config.toml
text_encoder_bias = "qkv"
text_encoder_positions = "learned"
beta2 = 0.99
eps = 1e-08
one_sided = false
Rows from block 3 of the text encoder, named by matrix and row number. Rows with one number belong to one attention dimension. Each number is 200 + 30 x the weight over its row's rms, rounded and kept within 0 to 999. All counts start at 0. After the name is the row's rms in percent of the matrix's.
# q: attention query (text_encoder.blocks.3.attn.q.weight, 256x256), inputs 0-85
# k: attention key (text_encoder.blocks.3.attn.k.weight, 256x256), inputs 0-85
q.12,114,178,178,199,204,202,200,199,200,96,178,194,172,193,186,283,175,180,215,206,221,225,203,229,239,254,234,135,209,168,198,271,203,189,237,210,171,201,237,211,211,197,219,151,174,205,240,218,168,210,205,190,232,254,210,177,170,169,147,205,166,196,198,213,202,205,209,186,197,214,217,235,212,211,239,149,182,182,241,249,218,228,183,203,207,229,221
k.12,109,219,206,140,193,233,191,166,207,129,225,230,215,243,198,210,201,236,204,208,192,229,177,161,180,227,260,189,200,231,225,230,200,184,205,203,208,282,229,173,237,191,189,236,141,190,185,195,190,219,222,134,231,193,195,185,180,192,170,230,195,194,201,142,190,105,292,135,201,199,224,199,188,218,162,198,268,215,204,148,165,226,139,246,232,214,156
q.13,086,211,271,214,209,229,171,187,191,207,207,251,197,172,172,214,225,179,182,211,138,215,193,218,251,202,198,224,242,191,207,203,153,167,239,191,231,163,166,226,217,195,248,229,142,193,216,174,251,197,203,199,188,197,175,214,203,186,203,162,204,206,229,241,171,143,186,197,214,193,174,203,204,246,127,232,186,164,136,187,184,196,191,211,229,189,168
k.13,088,207,162,211,159,221,228,198,206,234,190,143,210,193,201,197,190,192,133,191,206,181,255,218,249,223,197,247,146,218,147,223,216,290,145,258,185,193,225,216,198,196,196,182,141,199,209,209,226,213,238,214,208,218,223,225,186,221,209,197,165,210,165,196,194,179,190,240,203,234,248,186,223,215,221,217,167,168,200,197,206,256,180,250,140,213,284
q.14,098,205,196,276,174,226,238,213,180,193,223,170,213,228,161,174,180,211,224,203,198,175,251,196,166,187,145,192,213,203,200,212,203,220,202,199,177,160,253,190,117,174,189,190,188,126,198,202,183,191,145,200,205,198,194,174,209,191,204,181,143,208,205,195,203,184,200,207,228,212,221,195,214,250,256,264,188,221,97,183,169,235,240,207,242,181,183
k.14,093,277,203,188,261,167,271,165,213,193,240,176,231,238,228,184,190,192,184,175,181,197,172,224,228,222,175,177,274,201,208,184,243,252,161,249,214,164,162,196,152,186,189,198,207,248,208,218,177,194,193,166,203,209,225,172,216,186,211,163,200,174,187,239,218,150,205,182,195,190,220,273,217,230,243,195,186,174,215,184,217,211,155,202,228,197,179
q.15,088,192,232,161,179,171,235,218,177,185,174,197,205,202,171,226,205,167,198,199,249,194,196,202,174,203,182,137,235,200,145,199,169,212,208,211,158,197,214,203,224,213,200,205,157,199,199,248,241,188,191,179,159,242,192,201,188,183,250,155,176,216,129,175,194,211,229,202,219,247,172,200,178,182,211,199,217,201,204,194,242,159,178,144,238,233,210
k.15,095,213,214,236,178,189,187,211,197,202,203,184,264,188,199,201,248,205,200,212,169,188,157,228,191,203,236,129,226,205,178,222,225,197,252,161,250,236,193,132,236,173,231,186,195,222,197,192,175,200,191,226,193,205,238,150,184,155,183,200,209,242,224,181,162,238,174,191,199,144,168,147,171,230,194,261,185,226,279,202,198,125,235,257,179,186,222
q.16,092,135,171,237,172,226,177,177,205,218,241,193,212,219,98,143,196,201,197,183,205,211,169,196,243,195,142,175,193,203,181,194,210,205,195,207,162,208,232,189,207,234,164,223,201,185,203,217,178,118,194,183,214,199,220,182,164,206,250,194,198,219,223,189,146,220,207,269,185,222,203,133,187,202,210,183,206,231,209,209,228,152,187,207,181,211,210
k.16,097,245,205,198,205,169,216,222,182,217,201,219,247,224,209,153,232,209,213,208,236,200,164,223,250,188,201,139,200,161,207,191,212,214,181,183,207,225,250,184,219,155,165,196,280,209,175,208,203,181,194,183,179,144,232,221,217,170,189,180,189,290,226,234,189,214,238,155,216,200,137,227,204,208,163,207,201,205,217,178,270,149,170,249,181,198,184
q.17,087,219,197,226,199,198,191,182,203,202,193,193,222,192,199,180,207,218,202,211,181,206,183,216,199,176,216,198,150,227,237,229,166,284,202,205,131,152,199,243,193,137,230,211,175,173,246,192,231,250,196,255,162,188,225,229,177,197,169,180,197,257,214,200,197,169,129,217,163,220,160,192,189,251,198,150,190,231,171,193,249,217,204,214,213,163,181
k.17,088,208,188,173,191,170,205,155,207,187,235,161,130,277,142,190,186,221,204,218,198,255,255,216,200,260,218,183,187,187,171,206,156,199,164,222,204,225,240,183,195,166,172,222,204,172,202,150,220,215,184,201,195,238,207,225,233,192,228,157,254,228,204,227,197,210,194,236,203,197,246,178,192,313,243,196,198,174,208,226,224,230,206,208,238,256,228
q.18,091,206,230,223,233,208,209,222,193,270,146,185,205,230,235,180,116,201,220,197,226,175,202,213,227,188,249,241,195,196,230,170,185,194,235,231,207,215,200,204,175,157,213,148,226,209,197,190,197,201,237,161,194,203,196,183,206,262,199,193,193,219,203,201,166,206,181,234,205,224,217,157,211,222,191,198,145,209,229,193,223,226,196,189,201,178,181
k.18,092,244,207,216,172,228,192,231,201,249,150,167,183,174,191,199,230,203,232,133,172,202,172,187,189,240,195,191,201,198,130,260,200,200,204,194,173,131,170,140,213,236,188,214,199,193,191,259,219,177,208,187,225,193,201,224,240,194,184,176,191,230,199,184,208,189,197,205,199,178,185,215,204,192,205,177,197,232,171,162,168,189,184,175,228,254,208
q.19,093,224,203,220,162,210,167,253,228,204,189,196,186,197,207,191,137,170,202,199,209,169,205,175,201,200,179,174,196,178,162,195,115,205,236,214,229,273,212,246,184,130,208,152,187,217,213,186,246,230,165,193,247,238,189,170,157,238,179,218,187,197,222,189,202,127,212,192,203,177,228,197,186,212,241,144,142,190,215,198,176,199,209,196,198,221,192
k.19,096,172,199,183,207,217,148,167,237,195,217,227,239,197,221,190,232,261,166,141,206,195,182,165,199,239,192,217,181,213,149,209,215,244,225,219,188,190,187,254,180,191,206,130,145,190,207,201,184,191,206,156,235,202,197,235,222,197,198,202,215,208,206,251,213,164,288,178,250,198,193,214,194,175,197,198,263,203,215,153,182,230,140,188,280,189,210
q.20,097,198,227,208,204,216,188,143,211,180,240,158,174,230,181,236,251,161,171,137,191,269,214,167,132,253,162,217,208,198,286,168,176,235,204,206,149,162,198,212,193,181,199,216,170,207,191,246,177,230,200,173,147,268,183,203,227,241,208,206,199,211,153,177,202,206,166,204,210,172,233,202,200,245,181,194,210,175,177,183,195,185,173,175,229,285,198
k.20,084,225,141,194,260,193,180,255,224,181,223,171,235,244,163,202,157,221,126,188,210,161,241,208,253,225,218,176,177,191,149,156,172,248,207,109,195,178,276,231,166,151,188,199,179,185,154,182,183,201,203,194,230,212,241,186,184,184,227,196,205,205,169,160,187,202,167,232,250,173,230,177,178,277,221,207,185,189,248,200,193,175,187,215,208,130,193
q.21,106,203,230,207,265,216,162,250,217,181,234,221,179,241,203,236,193,183,142,240,146,199,199,192,152,185,214,290,164,216,191,201,238,223,170,198,192,234,159,210,216,136,212,161,199,187,263,202,206,216,209,237,227,236,142,216,226,191,160,173,164,177,186,200,200,174,226,214,200,201,191,207,150,231,223,189,223,211,172,178,145,187,155,213,206,312,151
k.21,099,197,189,191,209,230,156,197,258,193,157,227,174,198,207,207,225,164,222,180,179,205,195,224,179,217,143,225,184,221,230,199,212,196,219,206,192,217,221,194,209,211,177,250,218,215,154,219,277,204,231,208,194,196,168,214,157,169,197,201,159,180,200,190,175,178,212,230,201,186,122,257,217,170,155,193,165,180,176,242,192,268,243,188,202,198,178
q.22,086,210,190,257,226,220,209,249,174,122,173,192,160,195,211,223,220,182,254,109,213,234,225,202,202,224,196,221,211,236,207,171,206,157,201,145,196,152,252,196,193,170,198,206,151,200,195,211,205,262,148,235,234,248,188,186,190,219,164,195,168,217,245,214,247,206,181,143,192,194,203,259,191,169,207,211,178,123,223,130,190,225,177,256,180,279,207
k.22,089,191,198,159,225,178,208,201,214,210,238,145,207,204,204,153,181,198,217,184,139,197,235,205,242,126,220,235,195,205,171,196,168,188,191,223,175,213,194,276,188,174,217,205,180,222,238,223,197,243,191,180,206,189,196,149,175,235,224,208,193,208,172,198,310,164,163,226,236,202,267,190,212,230,171,246,181,185,235,195,224,163,159,174,220,183,208
q.23,084,214,178,242,145,177,198,198,187,158,197,170,208,201,207,204,216,164,174,192,217,191,212,183,203,202,193,147,184,168,170,172,218,203,159,214,166,193,229,191,220,189,218,203,219,179,222,185,249,219,200,206,189,180,156,231,199,208,172,192,192,228,162,154,210,280,238,213,235,204,182,246,189,210,212,136,232,225,202,189,190,187,146,178,198,180,169
k.23,096,189,195,191,249,191,195,244,202,159,231,138,270,158,189,147,193,225,255,225,266,214,177,211,270,171,212,205,208,259,226,140,159,212,196,215,205,195,226,177,186,191,207,193,200,204,156,172,176,180,200,202,230,188,230,191,183,149,211,195,169,127,208,181,183,238,264,225,172,201,162,194,257,216,196,244,220,222,202,172,266,218,218,191,183,193,210
q.24,088,188,178,203,197,202,223,224,211,197,173,168,232,232,187,144,177,249,211,221,254,159,245,177,222,178,252,231,210,198,205,183,264,249,194,241,164,187,217,147,176,165,217,241,220,192,230,231,235,272,157,226,168,214,151,200,227,205,187,219,219,228,203,179,254,207,202,202,216,167,189,205,192,231,200,191,168,165,206,148,174,175,174,200,195,142,188
k.24,087,197,215,152,188,202,215,210,251,196,175,161,192,182,154,151,165,167,165,199,160,205,197,193,242,218,171,206,215,221,198,129,183,236,250,205,227,183,197,203,217,121,160,206,200,218,246,195,152,259,187,188,180,200,253,115,190,177,226,201,192,190,135,204,268,197,178,184,223,198,284,221,189,214,205,235,191,242,200,227,220,207,177,163,279,160,199
q.25,093,257,166,192,130,236,236,207,217,189,228,144,208,203,217,208,210,205,189,182,158,195,259,226,193,230,237,192,102,224,183,206,200,225,189,218,248,176,199,149,224,197,195,209,163,177,225,226,183,228,240,218,190,230,239,199,212,208,217,158,217,159,202,186,186,165,141,252,232,195,179,208,205,283,207,204,172,151,242,168,206,194,174,174,235,221,166
k.25,091,118,255,189,223,227,216,197,213,135,243,205,233,235,198,228,244,250,202,186,201,211,220,164,200,236,227,190,188,192,136,165,224,238,159,211,169,197,224,180,204,178,215,212,179,139,239,167,181,204,165,230,302,237,253,238,226,189,212,198,205,166,114,178,170,180,209,163,200,153,203,141,204,253,194,171,223,221,203,204,164,180,213,145,228,191,195
q.26,091,259,197,225,189,153,176,193,194,190,203,156,189,226,185,199,196,198,147,246,170,276,246,167,203,166,255,211,208,180,191,184,167,188,140,188,215,292,181,186,192,205,198,162,219,157,195,176,163,156,191,131,208,200,239,209,252,266,236,203,219,232,187,153,167,205,141,250,209,208,183,232,218,180,210,230,183,228,182,206,252,168,237,202,225,215,196
k.26,086,189,191,232,181,212,187,201,242,156,241,204,191,224,205,184,224,201,284,203,164,206,266,206,190,232,188,155,183,177,194,188,206,206,153,187,223,170,205,149,234,123,159,216,184,201,221,210,203,184,222,196,256,254,206,182,195,246,292,216,191,227,217,193,243,214,139,199,197,246,222,235,175,137,213,195,165,227,159,206,208,141,180,242,150,214,180
q.27,092,168,213,214,247,245,208,195,216,183,175,167,221,228,177,201,207,164,226,180,137,182,188,199,270,201,201,180,205,184,266,206,194,224,194,186,186,202,205,212,183,190,219,153,192,218,164,199,131,221,245,188,223,271,216,208,183,196,223,191,225,192,218,174,184,226,209,197,170,183,182,228,181,256,255,138,224,233,239,195,226,232,200,218,221,227,217
k.27,091,264,215,226,218,189,182,233,204,185,208,196,241,185,202,188,166,148,201,209,224,173,194,206,188,255,103,134,206,115,225,236,197,193,208,147,165,235,170,201,247,225,209,210,200,250,209,238,170,203,198,199,211,149,204,268,177,175,189,235,260,198,186,258,151,179,222,183,177,187,191,202,175,200,158,166,237,213,213,223,183,145,177,250,221,216,201
q.28,091,213,176,233,212,178,257,151,175,196,157,186,203,206,247,202,206,168,172,259,193,197,183,194,230,184,184,240,238,200,218,198,219,227,262,208,149,220,165,256,143,212,194,199,178,113,156,199,160,228,191,189,167,224,200,192,194,186,218,181,196,146,247,207,204,198,228,199,131,217,183,216,199,211,260,249,205,196,202,219,136,157,259,212,190,166,207
k.28,085,232,214,219,201,201,179,196,213,183,191,181,196,208,173,223,194,144,233,210,203,184,199,232,191,230,156,215,168,193,192,202,189,210,199,142,210,189,177,189,237,194,177,254,213,165,212,264,177,247,211,171,194,214,198,162,170,239,195,194,235,205,224,171,149,221,198,223,202,203,206,190,161,211,199,190,161,208,194,206,171,169,234,271,216,229,200
q.29,090,207,235,191,150,167,275,148,201,214,223,259,253,170,221,204,226,216,161,245,157,198,198,221,193,200,187,194,170,211,196,215,194,185,224,208,204,214,213,205,201,197,218,183,196,184,176,212,239,203,247,206,165,184,199,167,220,203,196,191,160,213,190,188,174,185,157,193,250,222,152,175,248,257,268,217,242,223,211,230,160,219,202,170,208,190,176
k.29,092,207,194,200,164,242,167,187,194,237,270,259,220,156,207,185,189,277,211,148,184,194,210,178,192,230,233,274,217,210,207,265,254,200,156,162,197,142,200,191,113,247,218,206,154,201,245,194,225,199,226,238,186,204,200,198,203,191,146,194,183,191,195,206,181,198,193,189,220,177,221,198,178,165,286,268,195,204,203,205,140,163,207,200,228,187,181
q.30,087,193,156,181,195,199,216,204,196,136,243,172,196,187,204,210,205,207,184,200,235,144,141,185,130,255,167,190,179,192,168,199,186,243,198,200,191,172,224,207,211,177,189,213,203,221,238,174,209,257,211,157,210,207,200,206,262,189,186,206,216,114,198,188,189,199,240,215,241,223,204,217,187,214,181,193,238,196,202,162,212,180,212,204,228,158,218
k.30,091,163,204,210,259,283,175,210,181,207,223,202,151,294,191,206,221,211,202,288,201,202,186,207,199,187,237,142,198,242,199,201,137,169,215,194,199,251,204,216,159,222,185,174,238,153,176,211,151,187,199,227,201,200,197,199,191,214,141,301,177,199,230,130,169,199,267,189,232,188,185,159,219,215,168,199,208,191,234,130,203,199,182,188,199,210,199
q.31,095,164,166,240,260,256,204,160,166,189,198,190,154,196,220,182,189,196,173,216,201,219,231,235,227,209,184,218,203,166,250,210,246,199,159,139,190,167,187,203,225,186,202,205,209,203,203,185,188,233,168,195,148,228,210,206,210,89,226,235,222,204,233,179,190,217,170,235,174,159,249,212,191,203,202,164,202,193,204,290,189,162,164,314,205,215,245
k.31,102,223,214,209,205,184,209,151,206,189,216,289,195,207,231,169,191,172,210,237,246,190,219,184,222,223,204,245,194,165,222,257,196,205,163,191,248,269,210,198,202,194,194,232,207,201,157,213,301,222,190,205,207,137,145,254,186,195,210,207,214,168,200,163,174,119,210,237,240,232,221,198,165,232,182,123,237,214,191,212,174,257,234,228,203,244,191
q.32,087,208,221,240,220,209,215,195,182,208,191,139,154,227,214,152,204,244,207,261,117,209,240,168,205,212,190,206,236,235,179,200,154,226,115,183,157,192,177,194,205,200,215,252,228,149,194,192,242,203,172,150,166,215,209,220,177,185,196,201,185,208,154,194,208,260,185,268,201,182,187,177,178,255,184,304,126,196,262,204,206,203,193,141,183,248,202
k.32,086,205,291,226,204,210,154,219,234,263,225,219,193,212,195,204,179,178,195,251,210,204,236,172,214,187,218,198,118,176,205,221,197,192,199,204,167,154,245,196,241,243,221,217,159,189,260,197,185,208,201,157,280,196,210,267,285,202,213,216,189,205,199,182,199,203,231,219,218,152,211,244,249,218,207,151,191,202,195,154,232,230,214,202,216,202,159
q.33,098,211,239,230,151,196,220,224,210,143,196,251,230,193,177,220,155,161,220,203,192,214,201,225,212,269,193,183,175,203,236,204,217,191,151,285,200,193,192,173,223,201,223,189,205,200,214,256,137,217,183,221,203,153,216,215,156,230,187,265,153,234,213,238,196,205,154,208,220,233,182,208,138,151,197,190,232,148,141,182,200,181,175,167,232,210,151
k.33,104,226,251,206,232,190,191,194,205,178,242,197,196,120,197,182,171,193,161,257,205,175,221,200,214,155,248,143,206,250,195,197,201,138,205,189,231,269,182,178,211,172,173,218,219,199,196,173,198,178,222,204,217,185,185,176,173,197,227,193,257,260,204,152,157,197,194,209,226,242,192,251,172,217,187,189,193,200,153,222,178,216,149,133,230,170,250
q.34,096,167,158,237,217,146,155,233,205,199,149,159,176,261,140,175,213,219,255,195,219,147,195,234,197,139,223,177,171,161,182,221,114,225,174,188,169,209,199,206,141,183,160,199,177,167,199,229,187,220,230,176,241,224,197,238,171,194,158,194,213,211,196,166,187,196,136,189,208,249,216,232,215,189,198,259,198,205,205,198,194,188,215,202,200,189,183
k.34,100,205,179,256,134,199,231,199,169,205,229,225,185,163,172,197,216,139,227,198,196,208,210,183,219,187,197,248,197,155,185,197,152,190,199,238,261,198,202,204,170,203,232,203,177,191,186,237,235,224,205,193,252,192,220,228,222,212,196,196,194,200,190,190,188,189,159,201,145,166,195,226,166,192,215,226,192,206,187,137,257,243,235,218,194,214,184
q.35,106,196,199,251,196,182,147,188,254,196,200,194,229,256,188,197,184,170,219,187,195,202,203,193,172,202,225,197,215,192,201,191,194,221,166,238,214,204,205,150,217,205,193,217,249,170,216,173,205,192,222,248,199,220,185,272,209,143,188,158,185,178,196,234,146,162,198,202,225,186,199,225,238,202,155,235,186,165,221,206,198,256,189,151,150,216,214
k.35,095,174,140,210,128,244,192,191,207,192,199,196,213,137,143,169,242,202,213,205,242,312,173,166,218,211,239,207,168,178,237,198,236,231,192,192,168,200,182,206,159,204,187,161,166,219,210,234,239,231,215,168,186,227,203,158,199,183,212,219,225,193,191,190,199,134,237,252,194,171,165,220,197,205,218,194,195,151,209,159,226,204,223,226,158,199,199
q.36,085,219,169,204,163,186,204,205,227,180,207,222,195,246,237,266,188,220,180,191,207,186,242,192,189,198,278,191,148,167,212,217,188,142,210,188,222,204,219,144,167,148,162,225,169,109,201,178,208,213,183,182,248,193,168,193,220,199,205,203,197,166,214,203,203,241,188,215,176,202,170,228,188,219,193,234,160,201,187,202,184,167,218,216,214,210,178
k.36,097,217,241,188,200,172,228,156,205,236,191,177,236,188,96,204,221,208,241,200,192,218,200,206,199,198,243,194,198,275,141,232,234,263,246,193,172,259,166,202,192,214,182,200,204,206,216,213,185,235,176,183,164,209,172,198,227,230,221,212,221,177,195,189,136,205,208,185,208,180,180,206,167,212,220,186,210,191,204,180,231,192,193,204,228,199,204
q.37,104,193,216,209,142,155,180,212,212,202,221,181,215,143,143,191,112,242,224,235,138,196,196,191,207,202,231,171,228,165,150,202,184,221,166,207,148,147,199,227,188,232,252,192,188,216,184,231,186,200,170,283,178,168,177,191,194,173,170,195,215,219,182,163,214,147,194,205,224,177,162,242,237,199,140,200,198,205,147,160,223,198,193,198,210,210,152
k.37,107,185,301,214,263,182,223,203,218,164,168,207,264,215,162,242,190,152,225,199,198,195,198,175,166,208,253,172,199,193,170,151,229,211,230,179,193,201,163,141,183,211,181,217,185,246,244,202,186,182,177,240,263,264,215,194,226,197,177,192,180,191,255,195,227,232,205,246,241,220,232,267,159,225,189,177,214,170,157,173,175,218,180,203,135,155,216
q.38,090,156,187,213,220,186,214,193,201,230,202,182,200,187,210,220,206,197,195,193,233,206,228,185,193,237,189,208,220,206,176,214,214,212,192,191,136,185,183,150,199,199,241,212,213,172,211,191,208,235,188,192,152,251,175,203,158,219,180,184,234,204,211,185,217,196,204,204,172,229,198,202,206,224,199,243,209,200,228,196,228,199,186,206,230,213,219
k.38,096,210,153,210,197,232,241,183,212,195,182,210,232,216,176,197,198,207,215,218,190,203,162,158,184,246,218,197,201,145,220,190,203,238,188,206,212,217,245,205,191,181,154,207,181,207,201,213,149,195,146,204,197,187,199,197,222,243,227,246,227,202,262,170,231,200,206,199,220,169,240,122,192,222,202,170,186,192,195,186,227,270,158,213,172,181,224
q.39,096,204,197,132,228,254,249,178,182,158,220,242,159,173,128,236,188,183,232,167,195,208,165,202,197,199,210,237,223,195,176,190,212,164,201,105,204,199,181,180,264,192,267,228,198,236,210,178,180,205,231,251,200,142,162,207,222,214,219,161,172,130,231,198,283,215,175,180,152,149,203,215,199,201,231,190,153,210,203,146,193,178,218,200,173,144,190
k.39,096,274,116,162,210,249,191,189,237,196,162,180,211,192,156,191,147,179,189,183,198,183,219,211,181,121,138,203,182,198,186,165,268,205,224,199,168,208,212,193,182,211,202,175,178,183,262,190,218,184,132,272,149,192,220,194,222,250,186,192,198,179,201,210,204,197,205,195,198,182,247,195,220,192,204,186,198,178,194,146,205,202,234,229,196,201,197
q.40,091,239,147,179,160,159,191,202,210,234,222,212,201,256,249,197,202,141,292,154,165,244,190,161,206,155,164,207,232,173,269,196,226,206,191,127,193,173,249,198,190,218,164,196,161,154,191,140,191,220,211,164,201,207,198,144,200,186,201,223,167,194,160,191,286,144,196,171,241,222,212,218,90,219,188,200,217,214,216,246,230,181,147,202,191,203,208
k.40,098,164,188,209,203,250,236,257,187,203,228,219,192,187,237,247,195,206,263,168,189,209,146,207,194,183,218,175,166,156,166,232,192,189,167,205,231,158,179,216,167,198,179,218,195,173,192,228,178,251,191,211,153,245,191,254,199,211,190,205,185,145,203,247,220,210,190,201,191,228,205,222,207,188,156,193,233,205,233,148,218,231,182,194,236,234,206
q.41,085,214,220,196,194,196,176,185,171,125,249,197,189,176,139,267,197,216,196,162,201,225,188,223,222,185,212,249,153,183,208,184,169,172,212,192,148,245,200,205,185,198,239,149,199,153,223,174,196,230,233,209,177,140,196,199,177,179,202,202,206,188,178,196,250,254,175,215,202,182,218,147,224,212,175,139,190,129,205,184,117,275,164,208,237,214,200
k.41,094,230,189,194,191,155,204,196,221,210,201,202,233,202,157,190,201,196,178,189,225,202,197,187,189,250,164,271,176,210,152,204,195,165,225,224,193,196,202,225,246,216,233,166,213,232,235,263,191,263,165,217,219,201,148,155,207,241,208,277,193,198,193,208,209,214,229,185,208,204,206,191,221,207,263,200,210,253,197,196,181,206,180,159,199,181,197
q.42,106,251,224,196,196,191,217,261,274,220,188,209,225,206,240,203,209,200,194,185,123,159,173,210,202,216,137,194,208,232,207,193,217,275,200,206,177,161,185,179,195,154,145,210,218,160,200,156,208,220,214,214,194,196,216,187,221,235,253,213,199,201,243,206,159,151,252,264,198,179,212,238,208,203,203,211,183,168,187,237,230,192,179,203,191,214,180
k.42,101,228,224,196,207,203,180,193,190,233,175,177,189,183,167,238,216,206,150,216,230,185,203,229,196,198,233,157,195,220,226,245,197,200,220,248,190,201,204,187,278,204,270,198,204,193,197,221,164,205,200,175,231,240,255,215,192,237,226,218,254,218,212,203,137,191,194,200,213,183,224,180,240,174,192,211,145,215,190,183,230,194,197,140,229,172,149
q.43,093,291,213,158,204,172,204,192,198,200,159,240,166,191,214,181,145,186,260,192,215,215,157,233,218,182,233,207,197,194,197,212,189,157,242,148,208,192,175,188,204,251,205,222,164,233,172,198,187,181,220,208,199,181,186,218,159,135,177,208,196,151,224,150,255,154,203,181,210,160,200,212,172,131,215,167,223,214,217,227,255,241,225,254,228,143,220
k.43,105,221,130,231,215,215,216,204,234,225,187,181,258,197,197,203,131,155,177,153,209,165,166,170,216,153,222,222,221,200,193,182,192,142,213,196,162,212,175,201,215,272,207,231,196,187,188,240,231,175,172,189,150,192,159,189,244,196,224,163,155,138,194,198,192,181,229,209,239,236,243,319,219,199,161,222,173,173,191,213,202,249,205,159,222,186,198
q.44,094,196,206,222,211,238,182,192,192,231,217,161,199,196,211,190,236,204,195,215,229,229,229,115,188,212,250,176,241,158,185,213,184,200,208,278,199,203,200,190,197,214,292,198,210,244,186,195,158,192,191,191,226,221,183,160,222,205,175,139,249,228,215,157,198,190,226,122,201,194,167,217,193,197,186,187,231,167,199,174,133,222,180,188,217,205,155
k.44,092,206,244,172,205,222,178,195,125,198,193,180,201,185,196,216,227,192,220,184,249,247,163,187,205,189,190,198,219,181,245,185,271,174,218,170,163,178,207,199,228,242,191,197,194,204,168,174,201,193,177,202,202,250,136,148,256,190,186,208,190,170,217,140,222,195,167,198,166,193,212,236,237,217,219,179,200,191,189,225,174,200,152,223,219,202,200
q.45,106,156,173,165,221,213,203,150,150,229,241,173,200,185,193,162,180,226,226,198,188,224,181,244,196,202,210,168,213,155,162,231,190,197,196,181,187,253,180,253,186,200,239,193,186,313,225,216,184,211,215,199,212,228,125,250,206,224,203,183,199,160,175,214,201,254,192,195,144,210,212,225,223,203,186,202,174,182,217,214,93,216,250,211,196,176,188
k.45,101,203,203,202,233,233,136,192,204,203,149,226,218,139,202,175,164,140,177,184,197,154,212,213,270,201,210,237,255,180,220,182,200,202,212,200,161,173,211,219,202,151,206,163,211,191,195,191,211,180,218,237,176,199,195,230,126,130,157,221,180,195,162,227,158,222,210,158,184,233,225,186,184,171,214,206,187,192,160,261,190,220,206,222,210,185,193
q.46,097,179,202,213,221,262,196,181,162,188,171,205,221,225,203,166,207,254,210,173,212,181,155,213,199,237,232,270,201,244,205,182,200,201,266,140,201,242,202,215,192,166,216,231,236,182,176,150,171,200,195,166,300,213,159,190,187,168,203,223,223,155,198,208,240,215,210,216,214,178,211,243,180,213,221,234,156,153,237,236,129,190,164,170,205,206,221
k.46,097,258,195,219,191,211,190,198,164,187,161,245,187,164,224,221,218,180,230,198,210,177,204,242,216,169,208,211,123,191,195,179,309,228,235,255,158,239,222,230,297,201,194,148,219,190,231,224,286,154,171,165,139,238,210,201,204,213,213,200,168,218,172,203,199,112,186,179,228,198,199,162,186,190,235,177,220,197,125,167,245,222,252,220,216,227,171
q.47,095,188,175,141,181,237,203,179,175,242,244,251,194,227,171,143,186,219,228,190,171,191,198,195,221,222,233,205,203,178,212,158,275,223,223,212,182,218,129,222,179,199,239,220,226,186,178,169,189,173,218,159,217,211,222,192,203,145,191,245,216,171,204,189,260,165,224,150,222,197,200,200,174,255,214,206,163,230,144,179,243,256,206,212,166,169,189
k.47,109,171,204,170,158,215,214,197,200,234,145,245,148,232,218,249,228,212,224,235,204,214,185,148,198,178,145,203,202,184,206,192,205,177,226,176,217,192,194,211,173,164,182,174,199,218,233,206,241,194,188,205,143,265,213,227,176,236,174,208,165,144,227,208,192,229,154,198,191,183,220,244,184,212,184,197,134,210,213,168,208,238,198,220,213,231,189
q.48,096,149,184,203,122,211,255,248,176,139,234,205,180,144,164,257,218,243,183,181,187,206,207,196,204,190,210,193,195,198,148,180,222,192,177,145,255,250,161,177,229,222,225,194,196,173,210,215,198,166,184,198,201,180,180,219,211,164,203,182,169,178,199,189,226,269,198,243,181,202,242,268,153,161,198,201,211,235,193,162,180,272,232,216,189,174,159
k.48,102,197,210,213,199,157,144,219,209,200,209,168,212,199,161,192,226,212,182,239,173,202,239,232,235,196,177,237,246,206,194,163,193,160,238,205,209,178,155,223,226,199,194,152,171,223,191,221,270,202,150,198,159,171,133,179,196,194,144,196,161,166,201,150,191,198,191,218,185,223,239,225,184,205,254,196,152,198,238,223,169,169,201,177,167,215,191
q.49,109,115,113,182,197,254,230,260,172,188,226,190,209,237,214,223,148,202,175,220,211,193,182,208,211,213,180,205,228,203,158,181,175,174,202,239,195,167,176,209,220,178,209,227,221,216,196,202,252,236,182,173,214,240,165,198,236,205,235,235,209,168,187,188,200,251,162,195,163,139,220,289,209,202,186,188,188,217,229,207,157,169,195,232,172,169,152
k.49,097,223,185,179,226,205,200,231,216,223,174,166,156,177,186,212,191,176,272,244,175,195,260,182,197,212,201,161,209,194,220,200,260,174,188,219,201,214,247,232,202,204,213,227,177,147,205,221,186,188,205,205,215,197,276,188,202,151,198,205,184,225,212,214,169,143,158,210,193,185,206,164,226,208,170,219,229,164,244,218,190,218,202,224,249,184,216
q.50,109,223,178,140,166,215,248,210,271,147,192,189,205,143,193,240,199,239,218,173,186,183,195,220,203,202,162,196,248,226,247,155,193,142,218,245,204,191,186,187,188,178,176,228,181,151,240,213,203,188,180,215,161,153,210,142,241,157,173,193,197,193,148,239,129,178,174,244,146,225,195,216,256,217,209,211,234,184,192,125,188,193,187,190,213,197,210
k.50,106,223,258,124,151,144,207,169,201,145,205,215,166,204,210,175,156,203,190,242,168,203,194,215,149,196,200,281,139,246,200,272,141,220,227,207,218,232,193,218,203,205,202,196,277,213,222,178,171,201,220,192,228,162,205,179,210,236,164,221,262,205,219,198,250,183,279,183,221,187,169,142,199,192,230,147,242,223,187,196,199,132,206,172,208,170,202
q.51,111,141,210,201,144,193,217,180,189,182,202,261,198,147,179,205,298,201,117,199,188,235,225,257,164,195,208,225,185,222,200,179,230,184,219,147,242,232,170,229,209,286,184,190,191,221,188,190,193,198,223,208,214,132,216,237,232,198,197,220,187,138,184,196,257,199,188,192,220,210,182,208,187,153,194,165,197,182,163,212,202,196,202,219,240,203,244
k.51,110,199,217,238,188,207,228,230,206,179,191,224,195,280,221,200,202,227,212,202,234,175,168,219,232,194,260,236,210,209,129,229,138,129,234,226,215,226,175,203,231,240,167,146,209,243,208,192,284,200,197,191,170,216,209,245,193,188,154,262,138,179,212,178,196,224,228,173,216,198,191,226,216,158,217,137,197,192,194,156,170,218,237,197,168,224,214